config.yaml
dataset: "simulated grey scan slices of phantoms with and without marks"
horizontal_flip: false
widths: [64, 128, 256]
eps: 1e-08
warmup_steps: 970
Rows from block 12 of a small image classifier, named by matrix and row number. Rows with one number belong to one neuron. Each number is 128 + 32 x the weight over its row's rms, rounded and kept within 0 to 255. All counts start at 0. Numbers have three digits each. After the name is the row's rms in percent of the matrix's.
After each neuron's rows are labels from the 100 images, of 14976, where the neuron reaches its highest value: "strongest on" is what is common among them. Only what is clearly more common there than usual is listed. The data: simulated grey scan slices of phantoms with and without marks. In brackets: how many of the 100.
# fc1: MLP up (model.blocks.12.mlp.fc1.weight, 1024x256), inputs 128-255
# fc2: MLP down (model.blocks.12.mlp.fc2.weight, 256x1024, transposed), outputs 128-255

fc1.226 101:087135155138112107174128054111129131090106146157168160086118109115132191157184114153066111158169130134148201135218174168092137119092132197156131155115156102193103103124104062134130124147124144112131152134148104164130136115131125203160215130162072108172129132103181120136168144140086087141158163083096190061161066146113096169135132125109067111132086133158152101098152126145135157144132
fc2.226 113:135152103083089105068142255136122106102143124135111101098122117112157106130117131136119113150162115116135181117140142111112120107129169164082113167081160092152197089132174116162116107138102191130136131141180128168121158129168125200089127094152166120141157146118125165094127153132133136190107086134117157165117145097087096142137130113169120112102111161115112143124117114122137115116163
strongest on: bright spot (100); head (74); side: right half (69)

fc1.714 107:173068082151192141154113057143103113104064134098163132159074133155136072110121140138149143113171138091103134100138124169168110096164103141128102149170145116053144090125148189168111228105109136141094142142061113145104066129150161141133156121109088159163136117134100109136199130123146149190144154160137132103118151127154105055124098202108156153167141105113179141131133079106154131108081
fc2.714 075:110092107188054093091156179144099179152060155127128133146140079160118171086157083105103139139078101122115115175158127176138111150093152080058136138084162081108136124184113044089117121116124142091135127133162114118168183103126173111139164152122125097180102207165105143121163094094136128135130121117152148084075130120123133063119112144156134125145128175152091077152097120131064105131080
strongest on: side: right half (68); bright spot (55); several spots (45)

fc1.539 094:125143187101107138093085111111143119141119151130161109103087133163165076104095146120141077145104096094104152139105093115123128136079168150129116126175173177108129153187122091100078109073082149128128117143093086139138114129183109139167106090114066183149127150137143154141129145102176183084177148131166128113098087140106081124111073146112169115109109108191163132098157131120079202103079
fc2.539 096:110141142158117105172161255155126144065164149096146148128160091122131121142125085122086143120135169147095134070130141132171161163141160109160109100116128143156108089130143116141144147146100125080133070165118157094143106095171105096125136137145139187132145178124124129141148136129099124127131141131088151152124158128143132152140121135135124132117178128106105101166130149138089140056150
strongest on: dark spot (100); side: left half (74); chest (69)

fc1.508 097:127113098131131174086070121229140132115199099131150153140093151103164099155105077107145112113048153123125153136116109091113143121139146052143161146129139159156147071177154102084126152073076103079093117117129164087176160166126092146093099135086075107095134121166090108085128095153172169106168124137171152141069171121133157089143141145136084166135166135161102165208103121132134114124114
fc2.508 088:106150168108163102091105036135098141124110113095083156133122100128130136191156138203107121167199104105171135170167121110196081100133116081133111050172134081142072141167183141148151150191107090072148099139068136132166116073152117114152123103186133117191113149109147111136121084090147136116112114155091096226110184148156104164085191072113116147087098106088122103060098122130136140115148
strongest on: dark spot (100); limb (57)

fc1.754 103:171124143102140181154118134186155160107124151141111115129114149153128118126053169139147108096077161121108152095115048099118153078140107085143152141121120144151149133132120136103140186087080069089051137107136148077172208075141104133111120142108089098086107087114122114055114124135172129118131114124173128151092142065115168110152198106111097106126121131109143164187128158103144123121199
fc2.754 097:156146167091135101125116000122106118137125146141076133098127106103140175196122101157102088161196128148189149126185124116136087120187121085189105107198132080085101113155175101114134145171110127112163125100068167124138115061145126149165142142163129116164112152156147133119118084105134165117127112139142113206113162161164088118120157078130061110101138102100145101072109115101095122108132
strongest on: dark spot (100)

fc1.650 091:105122156154168072166142061123146130104091113132156065094108119148099177091149158161066097187128115185154139138190129115099144115061159193132151139119133090176167057103124088139063162129123057102158125105119153165155097130104171201176170139159123119165118156095141158126187149126127100168119157162165163097139124114135116128137165080138114114137068112124132113106163139177120147131156
fc2.650 102:142195103097083109072119255136118106108146114093099109109131120140160115205152132093101116124173110105147139117128128111146105091122108142112089167093108106121184103120166154177141086110141173113121096122129078137120139142150123172102152114181175107150160117118141129096076125118122148153122118140118112146096151103120107143181105123121133125122109177093120149141117131141108110147160
strongest on: bright spot (100); head (81); side: right half (74)

fc1.457 103:133081164124112087191145075138156070129137147153166123096137158116152123171150141170079093181125078166147188165219215126138165153143108148160123143111105110155100110126091091107128137136163167109139078143158153190124099105157084197140126192162113096113097137083158196137151139102113134158082125094093174109123128146081073144135113115138090130118131128181092103117172101143162186131165
fc2.457 094:141199116105108170086139237143109145057142142085167133110094130136213109148125154140072081108145152131156174113160121131142152073112175158174112155115197082154159073111177108139115106152108182235142107133130083119106116084176117218065169111175161154172182133107124150113086146169136125165113147180106129099140129120123140175167082120151045103061125149159126155073101123128142050133154
strongest on: bright spot (100); side: right half (88); head (71)

fc1.63 079:106149163126093088095117112114144106102093120098113170128124103105127151126212182133056091097089137149086126113072146161144074132122154095157175105152172151195159107173178116122103086150104166123113121115150157097145073163128117108068159094095119102102116187138081124107169151114117152089112166113085102116109122112148113118111108122114124092125109130185107115138104164056121162063177
fc2.63 109:096113092140114121115139255092158146135130103127112133137092161131123083153095121117125095143122123113119111137130159095072118121151125152123107119098096135159124108101174142116109167117131133148113145120101122140133125162122126145107151131146129091097160136152132121116120149128202128158123121152143152114107090120138136148139154113157167136129144125088122154154147116135144123092183
strongest on: bright spot (100); chest (86)

fc1.449 087:127124101185154130160068132124175140080123111120121089113127136140139112129133160082147100111113134132136088151105058122116143142123160143123103145138115137147137175144120129135076108136089112216139131135077086050149096151134148159197139186129144167067100171124075149078076157187132109142147144128133073154094065135144103098112163144137101068125104112150112125079091144167087172124065
fc2.449 102:104160123090125132139143255139084149109157151120140104102121134130128124079144135160091138121126177118108136095139117156101111145143155160116176167182114133154143124119125140118098170117124143130143092135119117114102130110113146137135120094123162104172127131121193173147126126099140119173109126115127145126133124124114104139115078142113116123142132129124125106119179078104137102149117
strongest on: side: right half (78); several spots (71); chest (59)

fc1.674 086:125112121157148201125080113208140181103118168117164174104141112122160117160138143120156093148096133116131145115103088098134169131122136094095112156164145189138088159175116129110096123107051132131074098175113085121176210152155113133109093133129119180142084120126058154128122167123149194117142141146173097098122098117121124161142144213120121160175156109166101100125188166191105095129146
fc2.674 090:153145126118089122141074251159110113117145124090092122107121161089136117130069108181138156163172174101151167100097111145154110160139086133176123088203129114110093107164161156108103164121107128002189044086121125135172110063133138094094106133163142136163126139087191124143126114085154201107101123108068135201126173110113079136112126072106094122070098165084131112098079151123095108092107
strongest on: dark spot (100); belly (56)